{"horizontal_flip": false, "norm": "rmsnorm", "mlp_ratio": 4, "fused_qkv": false, "layer_scale_init": 0.1, "patch_size": [2, 2], "residual_init": "none", "optimizer": "muon", "nesterov": true, "max_steps": 10900, "epochs": 7.1, "final_lr_fraction": 0, "warmup_steps": 320}
Rows from block 5 of a small rotation predictor, named by matrix and row number. Rows with one number belong to one neuron. Each number is 128 + 24 x the weight over its row's rms, rounded and kept within 0 to 255. All counts start at 0.
After each neuron's rows are labels from the 100 images, of 14848, where the neuron reaches its highest value: "strongest on" is what is common among them; "patch colour" is the nearest of a few named colours to the mean colour under the peak. Only what is clearly more common there than usual is listed. The data: pen-drawn characters of a made-up script with 800 signs.
# fc1: MLP up (model.blocks.5.mlp.fc1.weight, 512x128), inputs 0-127
# fc2: MLP down (model.blocks.5.mlp.fc2.weight, 128x512, transposed), outputs 0-127

fc1.390 [149 170 114 107 109 146 145 136 117 129 138 162 132 171 120 157 131 105 127 106 116 109 132  87 157 115 151 173 111 116 159 131 165 103 132 174 134  83  85 112 143 105 121 124 139 132 123  78 138 107 151 104  87 136 146 149 109 159 115 118 138 110  94 145 108 184 160  77 123 136 118 125 126 108 123 108 158 139 126  91 113  95  91 128 126 126  90 147 160 114  77 150 144 115 145 159 115 144 136 177 101 150 161 175  95 117 112 130 144 134 142 131 102 161 114 130 114 167  91 109 116 166 153 119 129 127 129 123]
fc2.390 [144 125 110 140 144 133 123 113 122 130 128 137  89 170 163 147 154 118 108 124 121  94 150 133 143 113 121 123 119 117 119 129 124 150 129 182 148 112 138  87  84 103  87 172 104 119 166 159 129 114 122 129 119 105  77 117 152  87 138 104 139 136 150  84 100 141  81 151  91 155 119 120 144 133 154  56 124 127 143 148 105 110 116  98 111 129 119 127 153 124 105  93 105 152 125 107 110 151  99 165  94  99 131 127  94 135  78  92 122 115 136 109 120 129 150 158 155 125 128 130 105 140 172 106  84 138 176 142]
strongest on: three strokes
patch colour: grey

fc1.74 [ 73 137 116 131 116 135 127 119 153  88 155 126 126 126 124 116 145 114 129 131 152  99 149 150 144  88 140 103 113 121 127 102 147 101 126 116  97 113 141 104 156  98 138 137 103 135 111 131 136 118 122 123 142 146 183 155 168 124 131 146  79 144 156 174 163 130 137 118 157 159 144 131 130 158 113 157  83 100 112 119 128 129 151 143 130 123 180 169 146 135 142 161 137  84 135 133 121  88 127 123 106 157 126 180 107 167  90 121 145 122 115 124  70 177 127 176 187 120 153 154 103 144 158 110 138 123 143 117]
fc2.74 [124  92 111 148  97  93 112 123 134 143 151 133  93 132 167 123 125 114 152 157 141 128 154 112  91 139 125  88 121 112 125 148 168  89  93  83 114 104 122 143 123 168 123 155 126 132 127 107 144 119 112 109 114 143 130 130  71 148  96 138 136 141 159 152 129 109 132 123  95 132 102 156 187 190 178 116 132 109 142 121  92 126 101 137 149 166 124 143 131 113  97 142 120 125 111 138 122 114 142  91 114 135 133 174 100 102 148 171 109 147 157 164  95 131 104 156 139 117 144 117 132 159 136 141  78  92 159  87]
strongest on: three strokes
patch colour: grey

fc1.462 [131 126 115 110 179 144 137 136 100 166 132 109 157 139 171 126 150  95 119 161 179  92 123 192 117  87 158 139 105 175 126 135 165 129 136 137 117 124 154 129 124  93 107 107 145 159 122  97 117 129 146 116 150  97 140 117  51 152 170 121 123 123 117 174 154 138  97 104 105 114 161 132 132 136 117 115  96 136 103 114  95 103 122 135 129  96 119 138 126 159 154 133 123 121 125 124 113 122 117 104 175 127 148 117 132 139 129 114 152 167 147  74 151 133 126 159 165 145 145 104 166 114 107 141 149 155 141 152]
fc2.462 [ 79 134 106 142  98 141 166 142  93 158 155 149 124  74 136 117  98 115  97 164 118 149 183 139 146 134 142 142 111 157 131 125 139 135 148 125  98 115  98 123 104 100 148 112 152 129  98  81 139 129 147 115 133 136 116 170 139 122 145 164 102 147 160 122 110 106  99 114 118 164 129  87 153 180 129 120 114 105 101 130 148 132 137 189 144 151 144 122 136 145 138 134 124 135 109 159 112 148 150 146 131 170  82 117  99 100 122 117 121 126 122 128 125 126  98 171  66 116 173 149 122  84 132 125 126 117 171 118]
strongest on: four strokes
patch colour: grey

fc1.377 [ 82 102 159 132 146 116 154 143  89 109 129 131 129 134 137 121 101  72 119  97 175 148 151 139  89 138 136 168  62 121 138 125 116  98 124 136 144 150 148 149 183 137 141 162 144  96 119 132 151 113 144 102 131 138 174 148 131 129 150 140 137  99 133  95 119 124 139 135 136 100 166 136 151  97 126  90 140  99 194 127 136 168 145 104 187 159 174 130 109 149 137 138 107 165 137 118 131 132 104 127 140  91 107 122 135 145 133 136 124 145 152 143 122 165  98  99 141 170 137 176 130 132 135 120 140 145 126 132]
fc2.377 [118 129 132 110 167 115 128 114  99 121 155 133 163 134 156 176 111 146 135 124 157 103 138 119 124  65 102 143 155 107  77  71 134 107  73 113 131 119 139 129 160 164 181 142  78 116 104  88 148 144 171 108 125 117 124  98 141 111 135 182 106 175 122 125 147 156  99 111 103 142 107 115 119 164 124 139 138 139  68  78 146 130 135 104 124 115 133 173 138 123 118 141 150 145  95 154 132 137 139 123 125 150 155 153 136 147  98 155 149 128 115 134 112 149 118 145 120  98 112 121 141 111 129 149 150 137 139 153]
strongest on: three strokes
patch colour: grey

fc1.120 [ 77 146 175 132 131 132 117 141 129 122 125 125 113 123 140 102 152 145 132 119  89  98 136 166 106 128 139 114 106 120 136 130  97 172 124 111 141 115 145 153 159 114 133 120 149 126 158 125 111 137  89 136 163 104 157 149 147 163 127 154  86 135 118 158 130 113 102 132 160  93 182 112 125 133 116 126  75 159 130 129 129 143 158 112 118 100 164  79 152 128 115  99 140 151 126 123 120 116  89 118 136 141 143 150  91 112 119 120  93 167 194 110 149 119 179 108 138  95 192 125 120 102 114 136  76 131 148 111]
fc2.120 [102 138 143  97 122 144 108 109 139 186 137 128 169 158 103 114 115 122  71 121 135 122 131 109 156 111  81 134 149 137 137 126 118 131 115 166 151 149  90 117 141 140 144 123 130  94 145 104  95 113  61 140 113 118  98 153 124  77 111 123 159 102 174 108 119  95 142 140 151 139 178 145 129 163  99 132  79 131 147 152 143 154 106 147 150 118 142 138 138 143 127 139 120 121 168  64 103 133 100 125 140 135  93 102  83 126 142 137 147 111 119 164 106 131  80 145 162 132 118 159 118 116 129 159 120 136 111 121]
strongest on: only straight strokes; one stroke
patch colour: grey

fc1.298 [171 137 141  70 130 143  88 144 112 164 127 120 127 116 126 109 112 146 174 119 123 122  92 144 130 129 172 150 155 125 138 146 145 171  89 137 117 156 155 106 176 150  56 121 142 148 142 173 106  92 131 120 169  99 123 120 161 118 126 117 122 141 124 149 132  65 100 124 166 109 144  95 137 144 106  82 141 113 133 100 107 120  90 128 116 109 131 123 162  99 163 157 143 145 119 112 134 149 109 111 123 171 169 109 123 111 144 142 116 175 139 129 117 115 144 135 112 105 137 126 130 117 167 138 166 121 149 116]
fc2.298 [ 83 148  81 140 127 150 126 153 107 144 132 110  86 109 147 124  87 141 131 155 122 111 176 103 165 142 110 139 153 129 115 100 146 129 161 134 112 132 144 119 143  98 129 119 123 127 103 131 125 150 108 124 177 135 121  81 141 117 160 141 130 118 152 126 124  95 103 190 123 151 103 128 132 101  90 159 101 130 161 117  83 136 113 127 154 138 144 121 139 108 161  96 123 177 130 156 162 151 163 102 131 137 195 193 134 150 122 132 108 156 127 151 135 153 103 113 153 104 128 106 119 152 141  86 112 159 116 142]
strongest on: four strokes
patch colour: grey

fc1.221 [134 110 115 141 146 152 118 140  84  84 155  59 139 112 130  87 151 171 133  76 117 124 115 143  98 101 140  88 112 124 120 125 176 122 121 152 104 177 110 140 117 107 139 138 135 131 143 117 126 156 138 169 120 133 120 132  92 157 123 126 101 179 132 168 126 161 134 112 156 118 124  72 111 116 142 131 131 107 154 131 101 132 123 119 129 124 143 182 110 107 161 162 168 110 148 136 134 137 138 139 134 131 120 130 124 143 140 152  98 134 145 143 183 151 101 119 145 181 168 142 104 103 106  84 115 105 149 120]
fc2.221 [131 129 110 128 121 101 122 124 112 148 147 102 170 124 118 154 111 111 100 138 134 135 126 147  78 176  91 136 137 106 123 128  88 121 187 119 108 129 135 112 156 148 101 154  94 145 123 150 125 123  79 100 125  97 115 199  99 164 164 134 105 141 122 108 104 183 139 131 137 142 100 146 140 104 131  96 183  98 154  93 138 106 110 119 178 126 131 145 140 155 114 171 123 120 140 121  78  99 115 128 145 123 120 128  87 124 121 101  99 138 108  83 105 172 128 130 121 140 122 105 134 120 109 130 101 112 106 155]
strongest on: three strokes
patch colour: grey

fc1.209 [127 124 124 110 137 130 164 144 120 125 139  95 171 111 113 126 116 133 139 114 134 112 128 161 104 150 173 115 128 127  78  93 138 109 134 113 150 107 139  99  88 135 182 146 125 140 155 149  89 109  94 108 105 118 146  87 125 146 159 121 147 116 131  66 123  97 111 114 180 127 108 162 165 156 144  91 160 139 145 127 112  87 147 101 121 128 126  91 122 123 158 175 111 142 110 163 127 121 119 121 154 119 100 129 144 151 189 142 158  94 137 158 167 168 127 142 119  73 101 113 125 145 136 119 108 125 130 116]
fc2.209 [120 129  91 119 123 143 118 121 149 131 102 167 157 132 138 140  80  87 128 129 124 125  85 147 127 113 127 114 120 171 140 104 165 136 135 108 129 129  92 140 147 119 121 103 119 128 120 135 131 113 165 113  94 135 159 110 111 141 102 149 106 127 150 132  82 109 124 106 105 120 129  94 112 155 170 107 145 104 155  71 133 137 161 110  99 120 163 126 126 163  84 169 117 141 121 109 156 143 123 112 166 126 104 117 128 119 129  77  96 111 165 158 158 139  91 130 137  82 108 182 127 198  91 151 121 149 117 124]
strongest on: one stroke
patch colour: grey

fc1.227 [141 101 102 134 169 159 107 116  98 107 155 106  86 153 125 120 126 163 128 136 150 186 135 132 134 144 125 182 133  87  84 158  94 133 155  90 132 114 141 116 124 117  80 101 141 135 152 135 167 101  76  92 131 125 131 107 129 141 134 128 130 137 157 181 128 104 125 127  74 149 106 146 126  99 128  94  93 123 128 133 143 120 100 115 116 125 117 158 123 159  94 165 121 165 108  76 149 127 134 122 132 143 159 149 109 132  88 139 118 158 107 149 114 113 107 132  99 127 104  84 142 139 127 121 137 127  78 150]
fc2.227 [113  95 138 123 101 132 140 139 145  97 158 138  92 150 121  62 134 120 157 137 146 132 130 121 138 149 132 121 153 148 108 139 104 123 134  59 122 101 117 138 157 153 145 110 125  91 120 119 120  87 190 127 179 104 122 178 128 147 191 130 155  99 155 109  97 146 133 123 135  89 154 105 129 153 135 118 124 104  83 117 123  99  99 142 148 135 113 149 159 149 122 128  88 131 117 141 161 155 122 132 107 107 149 149 164 156 126 150 117 113 112 137 101 114 117  96 142 127 124 160 102  88 137  80 104 116 164 116]
strongest on: three strokes
patch colour: grey

fc1.69 [158 102 138 129 147 113 103 113  80  86 174 145 130 112 114 116 163 113 174 104 139 164 122 119 171 153 111 149 109 156 114 149 145 105 108 156 149 128 102  92 122 149 106 135 142 134 116 103 172 111 109  99 118 154  91 156 117 114 103 127 117 114 128 148 125 128 128  78 167 145  87 145 127 101 117 135 138 129 154  94 169 142 140  76 127  97 148 110 139 128 111 144 101 152 135 154 101 155 133  81 151 117 107 127 153 153 129  89 129 108 137 136 111 110  96 143 134 134  72 104  99 129 148 101 167 152 174 121]
fc2.69 [ 94 121 147 143 152 116 114 189 146 157  92 151 148 136 126  93 124 133 106 136 133 122 144 120  79 120 113 116 128 115 136 115 116 139 117 142 126 117 137 155 147 134 137 105  96 115 180 108 144  87 123 139 118 142 150 158 129  91 123 177 151 107 139  93 148 141 108 117 162 121 125 160 130 155 137 181 111 121 131  91 102 158 138 134  84 106 142 148 102 122 151 138 118 111 151 113 136 128 151 139 134 116 126 120 123 180 156 181 158 172 166 140 173 137 101 114  91 174 134 112 171 142 184 114 136 121 109 165]
strongest on: three strokes
patch colour: grey